Weights of a small self-supervised image encoder: activation swiglu.
Rows from block 13 of a small self-supervised image encoder, named by matrix and row number. Rows with one number within an expert belong to one neuron, the router's apart. Each number is 500 + 40 x the weight over its row's rms, rounded and kept within 0 to 999. All counts start at 0. Numbers have three digits each. After the name is the row's rms in percent of the matrix's.
Before each expert's rows are labels from the 100 images, of 14848, where the router gives the expert most weight on average: "responds to" is what is common among them. Only what is clearly more common there than usual is listed. The data: close-ups of made-up surfaces with and without defects. In brackets: how many of the 100.
# router: router (model.blocks.13.mlp.router.weight, 4x128), inputs 64-127
# gate: expert gate (model.blocks.13.mlp.gate, 4x64x128), inputs 64-127
# up: expert up (model.blocks.13.mlp.up, 4x64x128), inputs 64-127
# down: expert down (model.blocks.13.mlp.down, 4x128x64, transposed), outputs 64-127

# expert 0
responds to: carpet (100); no defect (27); defect: none (27)
router.0 098:510499474510462498502536482560455522525534486543457505493477503495490503405477499455424524503495483496460553436589524524509528464459491520493443456480474311457508535525455461476462499513455560
gate.0 083:558521475565485517540522544473566553521480503517504544586457520526568506555502523511499501488545578500588496550482441428524523534527561503520562561522506640533520478525510581523515485523479481
up.0 076:464476460538546505521573490458563530478486477507523491544541492477516439517531491468426523506557550502496529605465489407537551531435493524450510525483521588494475448441482514549555494526433493
down.0 073:476533521448551507522479491499528447521431474476544562545564533518534483536440481515508516527506495566508562564463465468533551536490507483493504500481552557519496555534539494494529503516409423
gate.1 113:531493499480476454532518476475516469523505540531467528447515494575438589486515536586513400516461464582465483503473395447415467522470464494500532531490460515503536486559561513538513530513492494
up.1 120:561435568553469464511533473528477438475542586484478480475491499577414522494548548570468471470464460517454449552529474481431435479465460469487496491510445491527497487537479432526533495467485558
down.1 119:454575441502478554528540485426495490520477424501510529552514474475478550534516497518518513478517543508483510514375500497537473524525491523514572539528578566490464509460570520550458526528477408
gate.2 097:465486448522426466524484484441529467569473453496460495510466544450495494529515506437519530489478551576479509456487501534493533507550576583566484482529570591457515490538543480491516469593483466
up.2 080:477565560554462507524537470548516513520530500542489553516560470564489548467566535509555430507487461518405513422504475542473492473463536496618442494521484434555572518530505523486473524472550492
down.2 081:468431520472543472491553539488518511513563496457488517472540495475538477527496455426506526503546510441536488547528520584445503546479561530518535520479517544548519434554505521499533505414533474
gate.3 099:468500475506570420477462535487498472465464461505573522448511461480537506544519428504600428538512511493523506477466486494456513544527520499542542581499522514512463414533538524496500556529582437
up.3 057:461479512455558505526510511475483517499493454440484485549549529462554489567517465448517477493533588512572605531555507535478488576561469497599531496494449498520446527577496449493473508530625482
down.3 064:543450520416418552514502464580520556556525520462534467514611541532497444473465489475497465553465538550529564418505484510540524533516424454504492527623479522529493519557547516467472494570432490
gate.4 101:438460479464539479482538436524473518504462438474524508516545446411522493420496456496498471471507614481498469489461531492423482505463443547498494549455472470474452475471526505461467510507529385
up.4 076:564451520518481496519501633444494478486529519519511479472443489572467445542417494500520467523471467536438512547436516510547552537495535535516446515565455582511567525505503563536562492480511520
down.4 076:439489445462540477455485451535444503491516479540534551458476415508473497516518490539586430532489447441437440566462564513539471510535535597494539521436473598528443503498439446507572566511525577
gate.5 103:484498546527494482463540499451479399514493531434485533457559479537467487530506515552504445471455567509477482550446493549370457493477484486500546525487517530454440452462549467493546510492529499
up.5 098:498525536493482541577552509430503543538542498524490529461473458554495597430501523585498460512502498521554496424467418444456454512465438537579504518478490501473526539536574506579500473505477509
down.5 109:522530511545470468530539426462511382533501536500496507464448507459507532497563522576524498542480555520492480540420504478443430506556502526500508539602489513502483505487578534584501488479516401
gate.6 105:484433486544527448478558564464556423514480510470523544438463465502459494541466457498555419561493561494511529478457449488463484559559521485521531553499452599550516474531572493452488536561500435
up.6 066:490516502439493489461458506551437474454494482520422486481520463400424519492445470444528461526492532481436519468483477515507525491465495535531484473505497519513470499478464489503529492580451437
down.6 077:487535536437549483530547530474476539455478451520508537477513549481532483441489396527523505503388559515517480403439448416510470509504505536510496492547569473526455515518487530514463530537565420

# expert 2
responds to: woven cloth (53); wire mesh (46); smear (33)
router.2 101:502523498519476528515590499503446516501513500459544479441549526488500512576533493503484490445498615421514501549449594514479500563512498513560569554458532486560464510500574554510548551494524460
gate.0 088:529561422540450606525461462506490463507507463500453413596458532454504536473527508509540485461492475485483467465453450570572450482503434485493502470509512554503491556501473524508472446533531520
up.0 096:475522502505506593492435554477472490491508488453434440557493531473501499474480549411483452462488467475439440484441469510587461509426401484487468458476511524441480557450440491509449418489492553
down.0 104:466504449502477522532489502531593507521452462584505534525515519559433514448461471510509440446488489528535594414526502514516496474531523502458546510536492513531535459481507503428513471480490505
gate.1 102:456487516458499511433490503464470462439429539500565541464475502476483449520509459480524566574452517462419470572520444513463466591522447484489578535516513510546473480562495509485571551512484449
up.1 116:466499521419433491427480478516503472454439529511546550511525474439490503493534466465547512587479448499488508518447422504461495514503477497491554529564529505518479430563472491508576510528467444
down.1 114:492518541457520516482527495467548471501553474527497549567497485486501468532531507428489512556593460471565498470552438485548502485507534532495492559541494427496529499555503411455572459468551504
gate.2 096:471463456472487457461492475544600459502429493524485481520455490485456497484413476545467502481549449603521542455477513457534511479495486506380490548499479484490566448511544470488451463473464485
up.2 103:511520477515462463477522444558521529528475491567532478535424540444510506487531491558498539497510541466500599577515474470526484563528530537505545544600557466499488506530545551525566464572429420
down.2 096:539535455539470538537492516541474531554521528534478466504488464456531519458488555606499447446482490454461457502484527531525467539500473502501521451549516498454469465452501497624472544531482458
gate.3 121:507488499394506520434478521510524483473506473493487491515498502571490529507516391496451554455496541578533488492578485444532570430541600507520488545415499522544515455425517573402443538482565490
up.3 152:479492469468555489512486539519562573531466468549489469502634448488512530457494524472523475521553462513500592428483547534528506527446483503438560442532489557471526510483479465458531476550466538
down.3 109:466504470578485475510555463519517460517460528495542533499474526458488481518498564540542467505487501440447477528470546494464468542525429497508532521495508398493460489573479468613582541451450428
gate.4 072:508531493475506546508443502496575460570528482603435537472506478488446488482438506495534453489535385582540525417556434465558492483437552501447450476539510458463508463480517511528492474470422471
up.4 065:550562552527437594472472456530555512504511535540534494514511499494479532570522540445453396504510445523548551469526515460492509487367460449463506507527489505532529467483558425527536494484428528
down.4 062:491446521535506475469556498490512448532482549498486504430475542479482512457489495465511515489583472533470457538523520499491568527503507543554436570547481467469487464461520588501411494545503480
gate.5 107:375485487466598437502508551576581557523460454533550492508513460517453516473502477443434484530479475526399529499547482511507517492484499505486511542454458481532497476529482498503487520523405514
up.5 092:364558497503513464548524489517495546519528466461534502494535524495510538499579515456449464488456524444418558485468486557488501553438512504552549558455494445557463473584521501564507551499497503
down.5 090:405501475451411534532493504434425500516479510431489517511476529436548443463486487513534525481543526444372457480444476513479443520461515525489473496519531451473465465477469509563480513479440416
gate.6 113:463469447475513449431485523511565485529438466509476509502511488517426487445457478482522471507532432584494463420523494436566558452455514549425457540462481510500550480473557492478465484508456498
up.6 119:471500518529537537443513529522533577422483512442532491501560467506469514565553483448428486486464526559449502521474547540509502459494431498497541518481450593556554531478518479451529519521456578
down.6 116:544458550555554460482485503424541454495501529504474535513482535517442464488443510429518566469522443568519553515542430478519503448517485546486415573555496480473553476474542438475467453472556547

# expert 1
responds to: leather (100); no defect (57); defect: none (57); specks (33)
router.1 101:538521474505567498434403556451538504515458490496511489566535462556549510561550546465583510538495477480477470517537378509532526443509566457451459515498508691486519497497504498470527438480534524
gate.0 086:498519524484529490516520562489476495508465418458489516477533452538461441514526514398552453519456504454433492491435487523516516495478508513518559527532544543441473435505484508486566504485561469
up.0 090:508502536512518490540532509517484489503502413448473477504544413549419495485533511386522437491480485459418489481475502552506469476468486501477590503520511534427494440489471489479579494469549506
down.0 094:560538509483516526495504581473485530458564528593462543508410545529552551407486561580535517493446506513540487445503482482548512533517471553535459544442451614532476532512575487453539540475539503
gate.1 120:407460473511503490506493513489482527424461436462524551435464503420528456464532376479457500532504553459441494487457526479480501545511545515532516550489491384531485478549514548486473584543450410
up.1 070:390561493466507463490461463512517527505485425445445440518520507481476502493561529529520491410533499542422517430498548553516578547470526525578490501461577565542489538386447523463469497511484527
down.1 076:434557489529431497547474458495537509501441479493489397506525540554545494532521556458564529504443540527527576445467417507466522477466477493617471484505540513466440483488481436508504413478434500
gate.2 087:435524428492416553500435532506530539500501531500507492445474506465504470505488513486482501571523510478432505523529520524559436545490493585490497517463497459453489503527499476555489500479425503
up.2 084:512501450487551516523424533442468439504431520549529530538545430546513546574484505452503492554506421559503493537455471542430456497525527484491576529502494523512506463526472498506529558454565489
down.2 077:475461463544489496450518374501472466520386462508509472579515454431492509598458473398509504511533493476514453550509502480484505529481499513508605522517507544464541497540487479484510456456529504
gate.3 096:524517563518428528531522443499504526454549468453449470523534439482395527445510513470441438471500489491464467447554516510555477461448453500478451463471511507438470621447483462513509454508469533
up.3 091:504499495459568444517516558489491510568444534555534587487498511563578538569483493501562519522485483552509504525423412490428474497542537507513521547563503542475523388514477518518542506463525432
down.3 108:539487508479537488509522483521510422525511526506487447488495440552535497506525615540505470475624488491557466449495572490484463399479459436500484435538514510474541591491496477460528459563510567
gate.4 104:476473500492478546425511557578502547495501558445528491428456558496512428523542482494473483433544520479527490540500665430450525528483477509475475577436551503544507483453480494466490555492462519
up.4 118:504519518479480481556472505465570457516482477546495532570534429492489590428500475548497518542497428582496529479516361512504469455546540514500468577552438481480515490571523499511506489451487452
down.4 133:498543491479568439467395493456557492521495494545499530564495502490492504452481535534531532550423412550497472492515389499521517423516475529493430543527501526500553440467497457507464461482513496
gate.5 094:464468468472455550426512516531494551482500508485517499397464542465515435482522486498463416515527532475473493520479652456495448561442461533471481503426520519539496473518498448489483556544443506
up.5 097:528536465463512419532420523453558461553446459540483558541542470514456536413546521577553503526476458535529470483547379390527547515568567543480447547471481482523499496560485549527472484526553485
down.5 108:520550517458502451477416488473553484476512472482480564551500490493455487461473485483553545520438436582492466438505388479516569467479542492516426607477523534493543420494530515548483460457490459
gate.6 099:535465556496581522503550565461487469461492471429511483523565452554463418526518521432527492497453508480536489480456489500518465480475467477463529489492489565453439504440484476452561496464515508
up.6 098:498541512467525493574589468487444469509476455481490562474562447512488489520542518491530431498523525493531473469444456499434474476493556489536539523511544537431487434501497493511586498474511477
down.6 112:534517499497532549477476567476518510495544543550442540514470486540523567386518577564541471494439470549507494438502455498540495526533442551522471562470439617502527540494589461422555536459530499

# expert 3
responds to: stone (66); tiles (34)
router.3 099:454460564465516482547513484505534473490527517481473547493442506467454485456474422549486487487515438576502492483384467447481446529523442523506509446558483419503493473498457514532435514518503400
gate.0 120:520537495520510522535427496460443505439510485524535419484534471408524530456527535490486521525486488440531529506546462503544512437404452569383497583458531509500483502484471454518520510508509532
up.0 141:448510526496519545441444510554435474450478592568579474435479578519502470510467482501508508551468452500518505572523462530535493491431474456430529466506456529518410535426488487520538496506454522
down.0 147:479490478477438465484502494536557505543503516549517567473563486421460575488510478442470564487465471506515538516494500517463488465568532462507446469582533503506546483471526425504521507496490465
gate.1 087:404478445533556542468515446520475495460456466504540508538442436498464493479435420431469453493511557526522456524492561466491564509510524472490562456425511510540479433502532592446520586467481586
up.1 087:536549609473437501536500488519478470593527551468500478497512532483530502570504561554485486529478462463431518506509406502534523448471522540500472504547463440425546495541518518525503458518457414
down.1 102:528455500466401546518546552535564540544454495489522511535504516486431516485560481573504501477520505475489522475489603476568509584478511538461499513461461484486495480535531420488525541571475442
gate.2 089:482482434483491472516543467442513472460467434455442575461428462501497435501430473499523505487491519536446372479440504395511492555500485469488557522520524528489447467543500485451467497546485520
up.2 086:460456474551523582473478477579437529504491495522525432557526483467484517527560529417462490463502534467476517494500604571490572451480470468491480501380540566587542539468509515498473570495488594
down.2 096:505529458467574463443468482519529420465549526438473443511496489513443513422493529501483539539513536507517498489524492517486501427555512494529531456505488500537504453488486487543486495382554569
gate.3 113:459500452515516544527548512444425520500504447491523496512457521498576411552432464451508518503508592497565523522550509498545482494562477567546439495416582567461468488484526523488473545506491535
up.3 072:516533458537426453472489461432532499477495492452483568489487520449445503494492402531525458460546493510522450518392541499458482503475519480507498552546507559461488567491444534539551513499545469
down.3 079:518500509450534507442403479516470526525504542526465481520567494414442520533450519447505500460543503483512511432439507470514509473449499511539496506512563548508479560559553474491525560418563448
gate.4 081:546525455563483451548478523383505456437477431444423547510428480517517476445487439515529468559532511524467433501463512444465445586457499507529547519536495533500445517566496510453519504598468453
up.4 080:557502426574445484518498459439484504463491488485480531521416493565508475481495462510521439538531539563426449454433464439513543564401479502515559509561480561495454428499521555453522521565504458
down.4 099:507538571529440482534561462444467570465522516529519524493468577574614493553507510485560490492504528541460521489501424499486496577435512544530460485556570462441509564471480540544528493563472496
gate.5 095:459522524555505473547521511475457566509514427483485496532471486503523497510505555487421566508493513441481443480516462483477499495511470523576434583509519426490565487542490479499419557489444524
up.5 108:449426468519531555400492511495531435519451532482466449444501493495484477526496437465512445517530467516508492559529566546552531486480532458404546421460475543532460497463532497468481462429526545
down.5 106:450473501451484508477534457497485474507466616504506449483454484465496530446476474549450504454494463550539512562505496481511460515490423457439541441521446466485454490432440443561573498460455541
gate.6 106:468568432481506516451460471537430411517476475536494465493516486524507463489469514442477427444469468451550479480509496466507506495484480542504498483420461502464511462502529435484494515462555534
up.6 096:455478542525509475530558469508545552492505504487494449606524495450535502546548496493478514498533555505397547460465490516468523478514495479509456574497553503460489528443490543484516512552499455
down.6 104:472473552470419499575543504558503466478505524515487595524493411478463509442450501418472560417475520498542412481477609498513475453512464436487501475544502493440505493477444479476482493509518499